Weights of a small multi-label audio tagger.
Training: adamw at rate 0.0022, 18500 steps, batches of 64.
Rows from block 13 of a small multi-label audio tagger, named by matrix and row number. Each number is 200 + 30 x the weight over its row's rms, rounded and kept within 0 to 999. All counts start at 0.
After each channel's rows are labels from the 100 clips, of 14976, where the channel reaches its highest value: "top examples" is what is common among them. Only what is clearly more common there than usual is listed. The data: single notes of 20 synthesised instruments. In brackets: how many of the 100.
# conv: pointwise conv (model.blocks.13.conv.weight, 320x320x1), inputs 80-159

conv.64,242,207,180,226,212,218,187,223,164,172,186,142,220,186,201,235,273,236,218,201,233,132,221,219,273,205,188,194,174,212,173,116,207,167,195,200,206,223,180,196,190,201,208,192,158,221,198,211,173,191,191,170,187,214,186,221,222,221,180,183,202,183,191,200,197,188,214,226,194,201,180,283,187,205,183,206,142,211,189,193
top examples: pink noise (44)

conv.286,209,187,146,201,203,166,166,178,203,188,248,192,202,237,180,215,198,155,138,220,213,205,163,239,178,227,164,194,206,151,188,186,157,173,202,144,212,141,193,205,232,176,223,212,170,195,192,198,192,209,217,133,149,195,182,214,194,178,150,152,155,240,145,217,207,179,147,176,234,162,205,188,185,272,153,214,212,215,183,199
top examples: mains hum (54); bell-like (27)

conv.136,200,208,208,216,197,220,201,189,173,282,252,223,228,230,177,233,189,193,176,233,196,223,222,214,206,152,194,189,206,219,149,211,201,213,186,204,235,194,213,197,183,210,159,205,185,170,212,182,243,206,182,186,161,190,187,161,196,241,183,198,185,190,192,212,174,215,254,225,200,188,179,241,204,187,183,166,215,163,171,197
top examples: slow attack (38); octave 2 (33); organ-like (32)

conv.9,218,174,182,199,214,157,195,189,217,171,212,186,205,209,202,160,176,211,192,162,187,208,137,165,201,222,221,144,223,146,201,249,205,239,188,209,157,191,166,218,214,217,218,229,167,201,185,219,186,169,190,250,206,153,168,215,201,200,157,194,188,176,143,207,141,179,197,184,250,232,237,184,188,236,191,197,206,212,176,177
top examples: octave 2 (56); octave 1 (35); bass guitar-like (33); note: C2 (26)

conv.278,192,169,199,224,205,149,171,261,210,155,178,210,203,206,285,238,196,249,211,185,223,182,196,211,239,181,172,184,190,232,168,206,247,206,185,201,258,204,155,212,181,147,165,175,194,243,185,165,240,170,200,205,181,164,220,181,240,174,245,182,174,144,183,200,198,194,138,216,212,183,216,241,189,204,240,245,206,206,203,185
top examples: pink noise (96); muffled (low-pass) (34)

conv.6,134,165,159,290,183,197,176,198,196,166,200,165,168,168,160,158,182,176,217,180,229,150,210,174,153,134,214,239,197,122,222,195,204,205,180,175,162,213,215,197,203,139,186,168,164,196,137,218,233,193,214,223,201,210,168,197,160,200,179,199,214,237,202,236,186,221,171,192,180,184,163,172,107,240,173,148,215,182,200,188
top examples: pink noise (50); rumble (45); thin (high-pass) (29)

conv.63,177,144,119,178,137,217,179,215,197,183,274,156,223,225,187,238,205,175,165,226,231,194,197,178,203,224,121,186,189,189,225,205,198,179,186,209,210,210,161,194,171,121,227,211,171,205,157,129,172,167,204,146,172,188,219,238,137,173,187,187,178,190,215,244,213,127,191,212,217,196,254,215,190,249,175,226,168,232,215,188
top examples: horn-like (31); white noise (25)

conv.275,212,201,204,221,253,213,218,186,210,189,161,185,189,196,154,176,179,193,188,196,220,185,246,221,212,202,186,225,217,189,186,154,203,198,186,211,220,218,225,209,191,225,229,177,186,162,204,174,215,219,195,231,200,216,208,201,186,213,203,206,190,237,210,172,218,214,178,198,209,216,215,171,198,226,231,119,209,195,196,214
top examples: octave 5 (95); short note (95); pink noise (26)

conv.55,146,200,212,200,208,193,213,212,242,248,254,297,238,317,196,207,196,210,205,176,202,218,161,162,164,208,213,200,212,211,191,286,208,242,211,262,212,221,197,222,221,207,223,170,213,236,209,162,230,170,221,233,174,175,299,161,222,256,236,208,192,206,186,209,213,192,183,203,206,225,215,175,204,197,193,231,211,206,221,200
top examples: horn-like (43); saw pad (40)

conv.301,182,198,208,151,165,224,213,235,209,210,250,190,190,184,249,248,217,184,132,231,185,189,229,162,175,200,143,237,169,206,201,220,210,197,223,205,124,195,198,174,229,152,175,240,174,228,229,148,228,226,160,163,191,217,208,244,198,220,164,175,259,206,234,279,195,201,259,206,183,196,171,206,152,242,161,233,190,155,238,183
top examples: reverberation (78); text has "reverberant" (78); electric piano-like (56)

conv.309,177,184,194,176,206,167,186,185,158,209,241,212,134,219,218,151,164,200,142,202,150,200,189,215,161,205,201,176,158,194,185,213,203,189,157,173,174,182,171,161,168,172,182,193,156,166,166,178,231,183,160,224,141,155,200,138,204,216,186,162,176,199,192,221,138,179,212,164,161,139,172,139,150,202,162,168,230,152,154,188
top examples: slow attack (93); saw pad (80); short note (76)

conv.79,178,215,209,229,259,212,218,180,205,177,179,240,182,140,176,178,178,161,179,227,179,175,201,260,164,194,282,221,200,231,205,205,191,229,221,193,188,212,214,183,186,232,193,218,177,191,206,217,188,248,210,205,231,253,214,206,182,163,196,214,244,257,192,207,194,203,232,213,205,208,140,167,187,232,259,183,222,179,236,224
top examples: reverberation (100); text has "reverberant" (100); text has "room" (100); plucked string-like (58)

conv.15,180,198,180,169,150,197,203,210,220,215,253,196,294,244,209,254,238,164,221,167,239,177,235,168,218,192,172,178,202,146,236,181,233,176,197,225,225,212,217,188,205,206,156,211,226,185,207,198,226,173,185,220,178,185,189,204,167,158,227,231,192,192,213,169,229,181,250,219,159,215,149,166,197,187,179,207,187,142,218,200
top examples: short note (97); square lead (58); instrument: oboe-like (35)

conv.272,222,195,126,274,201,211,221,196,194,232,147,258,184,235,207,203,236,242,177,233,259,208,176,283,202,158,166,177,180,199,191,228,211,201,154,209,194,181,186,235,191,194,215,166,220,213,186,201,205,213,201,200,172,211,268,225,205,215,177,153,187,249,153,197,149,190,191,237,197,169,252,199,210,187,239,183,210,189,205,213
top examples: saxophone-like (89); vibrato (36); pink noise (31)

conv.5,167,226,201,229,187,165,188,170,269,203,187,194,218,210,226,149,186,175,217,207,169,221,196,213,195,142,262,226,186,166,127,214,210,187,189,185,190,229,158,204,174,177,225,225,195,201,227,201,285,153,207,226,121,195,192,195,191,178,176,191,170,186,210,190,230,229,219,142,207,159,200,180,178,187,203,185,192,192,151,172
top examples: clipping (46); text has "clipped" (46); rumble (44); marimba-like (26)

conv.274,225,179,198,146,179,189,176,221,181,239,222,272,205,245,169,252,189,166,180,189,161,226,193,213,174,226,172,117,188,213,190,225,216,226,200,192,226,186,207,206,197,179,163,182,214,190,195,186,199,192,218,179,205,164,188,193,201,228,227,196,178,135,137,226,188,139,211,201,179,215,199,200,190,188,185,168,190,197,200,143
top examples: saw pad (50); organ-like (47)

conv.135,202,155,222,90,126,163,206,189,184,166,198,208,201,205,188,230,227,196,185,152,194,175,219,225,197,226,180,189,234,128,215,204,206,159,166,230,210,221,155,211,197,142,233,191,178,197,200,181,200,177,163,210,184,228,230,236,176,177,227,191,198,181,190,181,199,122,206,198,220,209,201,116,175,206,170,198,196,167,188,215
top examples: slow attack (54); bowed string-like (50)

conv.193,190,233,66,216,246,207,127,210,221,198,176,169,210,194,182,192,192,166,184,178,196,142,126,160,173,203,193,247,191,171,230,193,177,234,187,231,205,196,195,203,199,217,210,255,147,187,227,202,203,205,177,210,175,198,187,214,171,212,237,221,193,187,221,184,245,198,176,201,209,186,229,186,173,196,228,194,212,197,189,219
top examples: octave 5 (93); short note (92); text has "noise" (56); plucked string-like (29)

conv.185,160,229,195,220,193,217,210,211,238,206,204,200,216,159,206,183,218,232,234,243,217,182,190,185,197,157,234,202,188,175,180,233,186,258,169,280,216,230,208,185,184,217,233,210,176,177,221,247,185,225,181,247,199,196,217,143,196,197,238,278,191,214,234,198,197,204,206,223,210,244,169,190,209,198,224,169,263,193,167,182
top examples: bowed string-like (76); slow attack (65); text has "noise" (48)

conv.252,175,233,167,236,209,198,192,231,227,200,123,181,168,180,207,238,175,178,214,198,234,147,188,146,220,203,193,223,215,230,205,136,238,189,230,158,207,194,184,323,235,241,192,202,205,225,180,213,201,239,178,232,173,204,185,174,272,225,187,214,184,235,181,189,228,146,202,207,181,222,198,216,199,192,192,246,179,175,151,242
top examples: mains hum (60)

conv.94,211,186,212,154,199,171,201,268,214,203,181,215,199,198,163,188,193,194,233,223,234,222,185,211,208,205,217,178,221,243,191,162,206,229,199,221,222,190,196,202,236,200,205,254,230,140,185,201,175,168,185,142,239,106,180,189,146,191,263,175,179,198,217,180,218,200,213,200,264,168,202,200,200,134,223,149,159,233,210,126
top examples: short note (94); E (58); D# (34)

conv.137,199,178,194,213,171,130,145,211,211,161,228,179,194,151,219,197,199,217,198,165,238,176,211,222,222,189,237,205,184,78,197,231,248,222,215,209,200,233,171,198,186,177,163,205,154,186,168,210,174,156,205,207,117,236,160,217,183,186,199,202,245,221,194,281,186,132,186,212,221,216,215,205,199,248,104,166,180,247,174,165
top examples: decaying tone (93); marimba-like (61); thin (high-pass) (45)

conv.14,224,198,155,127,155,146,149,217,210,198,113,190,233,128,179,215,238,195,237,195,164,178,191,160,230,269,202,186,222,151,201,222,201,221,211,221,259,214,175,219,226,209,208,228,190,220,157,238,176,171,196,206,169,219,148,234,168,229,193,215,264,193,179,251,169,193,216,225,166,272,221,229,220,191,170,185,190,214,169,141
top examples: decaying tone (92); harpsichord-like (51); marimba-like (32)

conv.266,191,210,212,181,183,203,219,240,222,189,219,210,220,205,221,234,208,227,192,206,195,186,119,149,189,173,242,186,162,249,228,257,209,253,226,261,185,224,172,185,199,199,208,209,193,273,157,191,211,214,172,153,179,224,269,147,292,205,235,198,184,189,179,169,163,175,177,214,202,243,216,230,210,223,159,250,180,188,195,194
top examples: bowed string-like (96); slow attack (96); short note (84)

conv.62,166,201,214,193,195,161,233,177,222,182,234,197,161,199,177,186,176,181,151,193,159,225,216,233,172,174,221,222,218,209,191,213,221,183,210,202,224,234,137,192,216,143,232,210,120,183,194,174,235,201,161,108,107,221,208,182,236,211,230,223,191,211,212,221,188,220,179,134,177,162,190,185,234,246,226,218,229,176,108,198
top examples: bowed string-like (64); slow attack (61); vibrato (31)

conv.314,222,189,217,227,191,203,214,199,137,199,199,225,166,197,246,180,243,266,185,232,211,139,209,239,157,194,218,185,167,216,172,126,173,201,132,142,174,205,157,162,193,132,175,201,156,211,168,109,216,218,160,176,204,215,150,174,224,192,183,173,168,236,205,173,208,202,226,206,176,186,204,229,145,204,190,201,210,177,207,166
top examples: square lead (86); clipping (36); text has "clipped" (36)

conv.32,189,213,202,263,214,195,209,181,228,223,192,180,245,228,204,211,205,227,181,194,148,209,193,211,232,148,190,226,307,176,198,141,190,209,230,184,232,205,188,274,241,232,255,200,210,162,216,146,228,253,245,194,195,252,208,180,152,204,203,208,126,164,168,116,220,272,194,229,204,194,218,222,190,221,176,198,223,138,196,188
top examples: C# (41); rumble (37)

conv.37,236,243,227,173,244,213,181,134,192,236,216,209,218,207,171,195,186,204,202,247,227,216,203,224,221,192,222,128,198,193,187,156,186,201,112,175,167,179,182,230,138,186,209,199,206,150,240,157,178,214,185,209,245,174,187,165,172,214,199,202,107,187,156,147,229,98,202,160,234,214,206,212,228,229,189,188,216,173,193,153
top examples: short note (80); C# (61); octave 2 (52); note: C#2 (26)

conv.254,187,193,209,221,186,214,193,171,227,169,81,198,167,165,169,174,157,193,211,202,112,184,215,189,211,231,219,259,204,181,225,217,215,197,173,218,227,203,192,246,233,207,208,171,177,171,164,175,239,204,219,213,196,209,160,172,228,196,243,212,200,234,206,177,146,242,165,180,190,191,221,142,198,228,198,206,204,149,206,220
top examples: rumble (51); slow attack (41); mains hum (30); bowed string-like (29)

conv.317,152,225,215,175,188,195,183,220,200,234,232,217,232,265,154,261,228,146,167,243,186,175,204,168,163,155,198,222,207,202,209,241,203,208,167,206,212,137,196,176,223,167,153,185,172,241,183,191,275,209,164,165,166,205,178,200,269,229,203,151,198,184,169,203,168,166,192,192,196,174,190,230,165,231,135,223,214,196,263,193
top examples: slow attack (56); text has "noise" (46); saw pad (41)

conv.150,192,212,185,191,154,224,192,178,250,201,181,184,197,156,234,212,202,220,205,172,211,208,175,172,201,180,203,179,221,193,227,208,221,180,250,241,251,196,162,217,221,172,194,246,222,188,177,176,187,210,179,195,210,268,190,233,162,175,230,193,233,209,189,185,175,187,221,198,170,229,210,156,211,174,178,251,209,219,226,206
top examples: reverberation (69); text has "reverberant" (69); text has "noise" (51); harpsichord-like (46)

conv.33,204,214,212,248,203,242,202,196,164,200,147,218,244,185,186,185,194,198,187,150,178,191,211,192,208,193,201,232,264,175,154,198,215,224,213,191,205,221,220,163,225,251,160,205,174,190,201,175,201,166,189,144,191,221,139,200,215,194,208,194,181,194,237,209,198,258,190,202,38,139,186,196,199,173,251,166,264,131,193,239
top examples: F (83); short note (83); octave 2 (41); note: F3 (29)

conv.167,222,207,144,113,197,140,209,161,199,201,184,209,196,242,235,151,233,207,245,227,155,191,208,223,210,252,213,190,196,152,185,235,158,185,159,212,134,215,145,196,228,215,193,219,199,182,171,170,222,172,171,270,157,196,206,209,202,209,178,192,229,183,193,210,209,153,255,170,174,222,214,159,218,152,158,148,202,161,192,216
top examples: thin (high-pass) (90); mains hum (34)

conv.31,197,240,218,135,196,186,209,198,167,151,200,188,207,200,162,182,161,187,184,255,184,230,213,169,215,263,141,190,215,191,208,177,229,157,153,192,197,177,161,217,239,185,197,202,139,188,247,172,157,163,188,197,219,184,200,203,200,194,196,187,160,235,201,199,195,191,183,188,175,225,191,147,180,213,208,185,186,159,201,185
top examples: mains hum (94)

conv.159,225,203,213,176,201,226,186,187,184,216,199,137,240,210,196,200,182,154,241,205,207,252,270,162,193,185,221,194,195,209,215,185,253,191,192,172,206,229,213,198,205,174,198,204,137,187,229,198,247,203,209,188,207,209,101,159,264,161,226,234,221,165,198,222,205,215,264,208,205,211,184,136,246,208,226,161,235,190,159,225
top examples: square lead (73); short note (69)

conv.151,228,176,169,236,175,180,194,171,148,217,198,134,203,187,218,187,232,248,243,188,214,208,138,231,243,208,209,198,128,209,191,163,186,204,146,187,180,197,194,235,167,163,206,207,191,170,135,194,172,186,235,210,189,166,180,175,131,203,173,166,135,172,157,203,168,173,191,211,206,198,235,239,222,188,205,164,195,243,167,183
top examples: clipping (37); text has "clipped" (37); white noise (36); muffled (low-pass) (31)

conv.269,215,173,181,161,118,168,190,207,214,256,180,177,259,245,139,259,205,216,303,170,162,206,202,177,219,188,184,200,204,143,228,199,207,200,202,216,215,219,187,239,225,202,222,196,212,193,161,192,201,222,236,218,145,203,165,221,166,196,199,210,216,158,206,158,244,206,174,203,195,231,253,231,322,152,151,174,236,145,155,176
top examples: reverberation (69); slow attack (58); saw pad (30)

conv.133,244,216,180,221,229,221,188,190,217,235,229,195,214,175,184,191,155,167,228,241,178,236,179,197,198,202,218,178,199,205,168,107,174,244,224,166,224,187,225,194,194,250,153,243,239,171,270,204,165,199,208,171,217,166,157,187,150,208,211,217,173,219,239,215,222,222,217,187,193,195,216,198,254,201,190,170,243,208,223,225
top examples: short note (92); organ-like (46)

conv.229,206,199,184,206,179,191,117,185,171,168,214,141,160,182,169,219,235,200,113,222,179,265,214,173,250,194,174,203,247,207,205,205,232,142,183,205,189,165,222,181,197,182,192,174,181,156,205,193,219,222,205,185,230,197,146,235,212,199,196,172,205,196,183,214,159,215,233,196,200,160,186,183,162,197,140,143,172,160,250,204
top examples: octave 6 (77); decaying tone (66); marimba-like (56)

conv.308,240,216,202,198,218,187,242,223,150,208,224,226,198,227,195,235,189,191,183,134,201,140,231,245,183,185,202,208,202,195,212,184,226,204,206,215,210,220,233,210,203,192,231,198,217,174,183,187,201,201,230,219,248,164,226,190,194,226,249,213,197,179,171,205,186,210,161,203,227,188,204,194,184,166,217,186,195,193,203,215
top examples: sine tone (48); trumpet-like (34)

conv.294,227,203,194,208,201,237,214,199,183,286,176,245,212,237,173,191,199,201,191,228,231,201,235,248,191,173,163,164,203,187,177,173,208,198,191,211,243,201,190,205,166,236,219,183,210,177,184,183,256,242,163,160,178,218,192,222,224,246,171,189,188,230,170,197,198,168,232,238,173,218,173,170,201,232,205,189,195,137,204,201
top examples: saw pad (31); organ-like (27)

conv.92,211,191,218,222,168,166,209,247,202,165,154,203,186,171,203,219,197,203,214,178,191,203,199,208,169,204,171,254,136,200,191,241,257,171,196,163,225,205,194,226,224,189,103,143,203,173,153,208,227,174,252,184,196,184,168,229,229,163,229,179,209,223,218,234,205,176,216,249,178,144,182,146,227,201,167,127,202,244,216,157
top examples: pink noise (60); rumble (30)

conv.129,269,160,131,206,204,172,204,193,200,201,196,210,200,232,276,208,210,281,247,200,187,185,182,243,192,187,206,193,203,235,213,226,144,195,187,207,119,155,208,161,210,174,176,194,226,246,142,197,208,197,182,271,142,225,238,257,199,207,172,166,261,163,200,201,172,185,248,202,199,187,253,209,184,139,212,214,233,211,225,203
top examples: reverberation (69); thin (high-pass) (63); marimba-like (28)

conv.58,183,241,186,183,136,230,167,196,159,212,197,169,160,186,175,225,250,224,130,253,163,254,178,204,212,160,190,207,226,182,237,211,171,168,180,259,203,175,188,164,213,110,180,124,181,193,145,194,190,219,194,170,227,239,208,242,191,204,203,173,190,199,195,220,145,216,215,201,190,173,233,201,151,162,127,252,186,164,255,225
top examples: flute-like (54); marimba-like (36)

conv.96,210,197,209,201,225,235,199,202,186,144,167,169,142,138,224,196,211,226,215,201,238,150,228,208,233,197,203,170,177,216,155,185,202,212,236,176,141,161,201,226,191,248,204,166,184,188,166,167,224,233,168,276,192,195,159,202,222,192,170,196,202,209,204,216,179,203,228,199,212,248,214,226,145,136,199,232,166,173,186,153
top examples: thin (high-pass) (94)

conv.220,228,175,174,253,173,157,198,216,208,120,166,120,204,170,216,204,215,224,212,202,220,150,148,160,221,166,228,206,164,200,232,171,184,209,196,216,225,216,202,220,159,189,249,174,128,212,188,222,205,181,210,220,189,198,187,203,169,127,179,196,215,239,211,211,172,236,212,206,177,236,148,230,87,205,247,179,169,215,187,182
top examples: pink noise (47); rumble (43); vibrato (25)

conv.284,183,186,183,175,180,136,217,172,154,208,201,230,155,228,209,137,130,185,179,236,186,208,200,185,202,238,178,209,222,224,220,192,214,203,141,238,159,191,197,227,205,200,227,212,166,180,185,175,210,171,154,225,165,154,225,173,185,268,214,201,179,243,149,201,185,162,165,144,219,189,252,136,201,172,156,202,248,164,176,213
top examples: short note (85); horn-like (78)

conv.289,192,241,200,223,207,215,207,212,168,199,179,234,214,178,203,228,259,257,242,227,226,187,194,194,176,187,216,211,220,187,191,184,217,246,197,201,180,207,160,193,181,212,222,214,165,241,226,169,179,210,217,181,160,216,186,221,213,204,203,210,243,256,218,224,215,201,204,210,189,234,230,246,201,208,181,169,220,183,172,214
top examples: pink noise (49); bass guitar-like (37)

conv.124,155,171,183,175,211,171,246,183,192,194,205,225,241,224,174,222,216,166,220,260,158,200,192,213,212,190,136,206,186,216,218,215,167,194,211,189,201,158,184,189,169,191,231,241,207,265,215,178,240,211,215,197,204,186,236,215,179,191,184,122,188,210,194,176,203,216,157,184,196,199,171,196,212,188,188,253,203,187,211,175
top examples: piano-like (52); white noise (28)

conv.182,209,173,190,267,154,185,179,193,194,196,200,205,201,211,238,218,190,224,205,181,238,221,207,205,194,120,158,176,193,211,188,176,231,180,179,182,206,195,201,222,181,127,194,226,171,166,179,149,259,183,203,217,228,172,207,164,197,198,202,179,173,228,162,187,144,214,182,206,192,151,200,171,167,209,171,195,182,191,226,209
top examples: rumble (54); sine tone (41); pink noise (25)

conv.98,243,207,169,197,201,187,195,211,216,186,150,211,174,167,148,200,199,177,207,213,175,230,190,220,134,232,183,171,215,183,205,207,183,125,203,234,171,173,205,189,229,200,179,135,260,205,174,238,187,225,198,181,211,230,230,255,164,159,186,187,210,241,178,194,166,198,191,187,213,194,191,160,222,177,193,216,211,203,266,214
top examples: flute-like (87); vibrato (30)

conv.36,181,254,184,178,212,244,218,131,214,205,193,225,186,210,188,235,193,250,212,255,185,233,161,169,180,219,178,181,189,167,197,240,142,188,238,244,178,131,168,242,217,205,270,177,221,180,186,171,184,274,194,228,208,268,227,144,188,231,210,245,188,215,126,178,176,235,171,210,235,246,215,217,223,228,170,271,210,161,201,202
top examples: clipping (44); text has "clipped" (44); horn-like (25); instrument: plucked string-like (25)

conv.76,166,167,207,166,165,220,195,183,221,229,216,220,226,235,197,234,227,178,214,260,176,239,230,232,180,179,187,156,193,223,177,230,238,213,203,190,216,189,142,192,205,160,157,189,155,242,149,164,258,231,135,135,145,240,207,193,259,196,191,165,203,219,153,167,186,186,197,178,157,209,175,217,243,232,146,205,228,176,234,159
top examples: slow attack (83); saw pad (66); text has "noise" (49)

conv.245,228,258,194,211,190,194,189,171,219,194,201,168,239,170,177,242,176,159,231,161,149,221,193,161,158,215,188,230,189,191,201,205,148,186,173,193,188,155,225,181,184,234,172,184,214,216,219,250,147,196,225,213,156,200,169,188,164,188,165,208,226,149,220,198,171,192,166,186,142,212,209,207,251,152,209,224,255,212,212,249
top examples: F (76); short note (70)

conv.211,186,112,198,166,150,196,203,196,211,219,261,178,199,195,249,268,220,201,203,171,136,238,196,166,199,200,152,223,200,231,225,163,190,172,199,192,202,139,235,180,204,133,190,193,196,273,160,156,257,218,183,192,212,202,164,204,190,180,165,169,263,169,207,212,189,190,190,199,176,173,172,236,231,208,151,227,251,174,221,185
top examples: sine tone (75); reverberation (72); text has "reverberant" (72)

conv.139,211,193,211,186,219,207,198,236,201,153,197,180,201,166,200,245,219,201,168,214,202,167,219,198,176,220,191,209,212,193,121,121,189,190,158,178,223,213,205,203,226,251,206,162,227,190,218,237,162,230,102,222,228,198,134,213,165,192,183,205,187,218,211,174,198,165,229,241,196,204,206,192,194,204,198,205,233,224,188,237
top examples: mains hum (67); octave 2 (36)

conv.164,172,199,182,203,172,249,212,231,168,208,281,177,220,202,237,185,188,196,267,168,223,193,188,184,199,178,238,193,189,188,211,204,212,208,182,239,168,250,158,194,221,162,207,192,178,175,120,199,256,218,221,244,186,250,191,197,199,157,216,221,231,180,188,198,166,204,212,198,203,222,234,213,191,254,162,256,194,244,196,220
top examples: reverberation (66); text has "reverberant" (66); marimba-like (29); octave 7 (26)

conv.119,190,213,209,187,192,200,221,192,205,176,224,195,176,173,260,195,206,222,167,214,198,186,215,132,172,211,195,229,164,218,180,141,228,210,207,192,201,211,228,203,167,219,186,247,190,166,302,201,193,198,157,197,256,171,174,182,216,205,195,213,202,170,281,215,209,233,250,198,175,201,182,189,144,205,247,163,177,211,203,200
top examples: square lead (44); oboe-like (40)

conv.10,183,208,222,215,165,187,210,213,155,166,230,149,156,170,288,194,260,296,185,182,203,182,209,176,166,206,206,210,174,205,183,165,140,171,128,184,238,171,255,167,194,120,182,147,159,223,131,201,198,193,183,177,229,187,166,135,227,188,179,194,188,168,213,218,128,234,218,238,175,211,183,204,168,218,160,232,198,182,196,196
top examples: sine tone (100); octave 6 (58)

conv.145,208,257,191,167,226,233,163,183,172,204,160,216,150,212,177,212,204,206,190,232,208,205,189,223,193,238,202,179,63,205,116,176,220,191,160,166,177,203,141,227,212,223,169,173,185,156,212,192,177,192,120,214,203,144,165,189,208,230,213,164,145,246,183,152,175,146,172,229,214,180,192,190,203,210,128,193,216,238,175,225
top examples: mains hum (74); D (28)

conv.121,202,209,175,170,182,177,210,195,179,200,174,168,206,185,186,210,200,205,192,213,183,227,152,186,156,234,157,185,170,143,200,203,217,208,123,193,200,188,222,192,191,139,172,206,134,219,208,208,209,195,202,67,196,164,165,188,218,217,179,188,216,183,169,217,216,178,189,187,223,202,169,162,211,234,194,141,200,187,128,164
top examples: octave 6 (60); C (41); note: C6 (35); clarinet-like (26)

conv.282,145,195,186,179,194,212,182,198,158,274,242,228,166,281,170,196,163,173,159,163,174,182,194,201,206,187,199,152,193,194,169,206,193,192,191,199,224,187,196,204,180,186,191,207,158,168,198,153,232,208,170,205,143,176,218,187,178,249,221,167,163,170,174,216,206,161,180,191,174,180,195,177,176,192,173,160,161,159,165,191
top examples: saw pad (42); organ-like (32)

conv.280,210,207,185,241,207,227,229,209,158,225,206,231,179,193,231,226,231,256,186,263,204,186,199,200,129,223,205,164,203,240,191,190,146,170,203,199,204,116,243,212,224,223,174,150,250,221,187,230,215,240,198,197,225,207,194,225,215,232,174,170,237,239,176,207,129,211,179,195,202,213,221,197,225,203,199,226,229,193,237,198
top examples: sine tone (84); octave 6 (55)

conv.232,185,224,206,167,222,190,202,220,251,204,200,175,214,201,175,150,216,209,182,210,206,224,148,176,194,212,318,160,182,156,189,228,167,183,176,243,214,255,183,179,197,167,246,208,156,174,213,191,205,150,180,198,166,211,211,139,199,161,225,226,200,213,231,177,227,192,222,178,198,195,230,187,199,157,230,234,180,168,168,175
top examples: bowed string-like (58); slow attack (56); clipping (30)

conv.175,223,216,184,199,189,187,194,155,202,163,191,216,179,189,135,201,203,166,111,196,157,165,246,209,142,160,189,165,206,215,152,229,208,162,201,199,210,214,213,190,166,236,176,145,237,201,166,264,177,243,170,180,157,187,184,210,228,205,181,222,198,206,152,218,189,184,195,195,201,165,173,169,186,204,200,160,221,190,177,227
top examples: short note (100); trumpet-like (88); octave 4 (64)

conv.66,282,180,167,190,185,163,157,202,137,193,190,175,190,191,260,197,207,288,178,226,196,155,140,260,205,183,208,174,177,215,196,188,180,257,174,188,219,232,206,204,192,192,176,197,177,126,202,217,177,158,182,190,171,219,154,215,174,202,171,190,209,228,215,182,145,215,288,200,185,226,224,195,129,181,189,129,205,217,217,179
top examples: flute-like (98); short note (76); octave 6 (47); muffled (low-pass) (32)

conv.226,219,216,182,183,238,193,249,174,250,228,254,262,213,226,171,183,216,183,184,236,203,243,201,246,177,229,206,192,199,191,188,231,172,197,202,200,189,195,236,175,197,236,240,211,241,190,230,206,221,215,216,192,166,180,284,214,164,214,184,196,182,217,225,224,198,191,210,224,173,159,186,158,223,184,227,164,206,184,229,225
top examples: saxophone-like (87); short note (70); octave 3 (51)

conv.231,238,182,201,173,229,202,204,198,206,208,230,218,249,238,159,250,154,106,240,193,177,219,219,247,148,183,212,177,230,199,172,213,271,221,228,153,203,183,193,207,218,214,145,215,208,183,201,197,242,235,228,168,149,193,201,228,229,170,210,200,225,188,134,220,218,180,220,180,214,176,177,189,243,241,177,183,242,196,172,207
top examples: reverberation (75); text has "reverberant" (75); text has "room" (75); organ-like (53)

conv.236,194,173,149,172,134,133,193,221,228,209,220,197,164,149,243,234,219,205,209,173,205,183,157,158,200,215,205,208,187,129,238,234,215,189,220,247,241,227,198,204,182,194,175,183,172,234,165,220,218,159,181,213,182,263,184,221,173,209,172,223,275,165,194,279,203,145,238,208,186,232,203,192,187,182,141,232,183,150,147,175
top examples: bowed string-like (47); flute-like (32)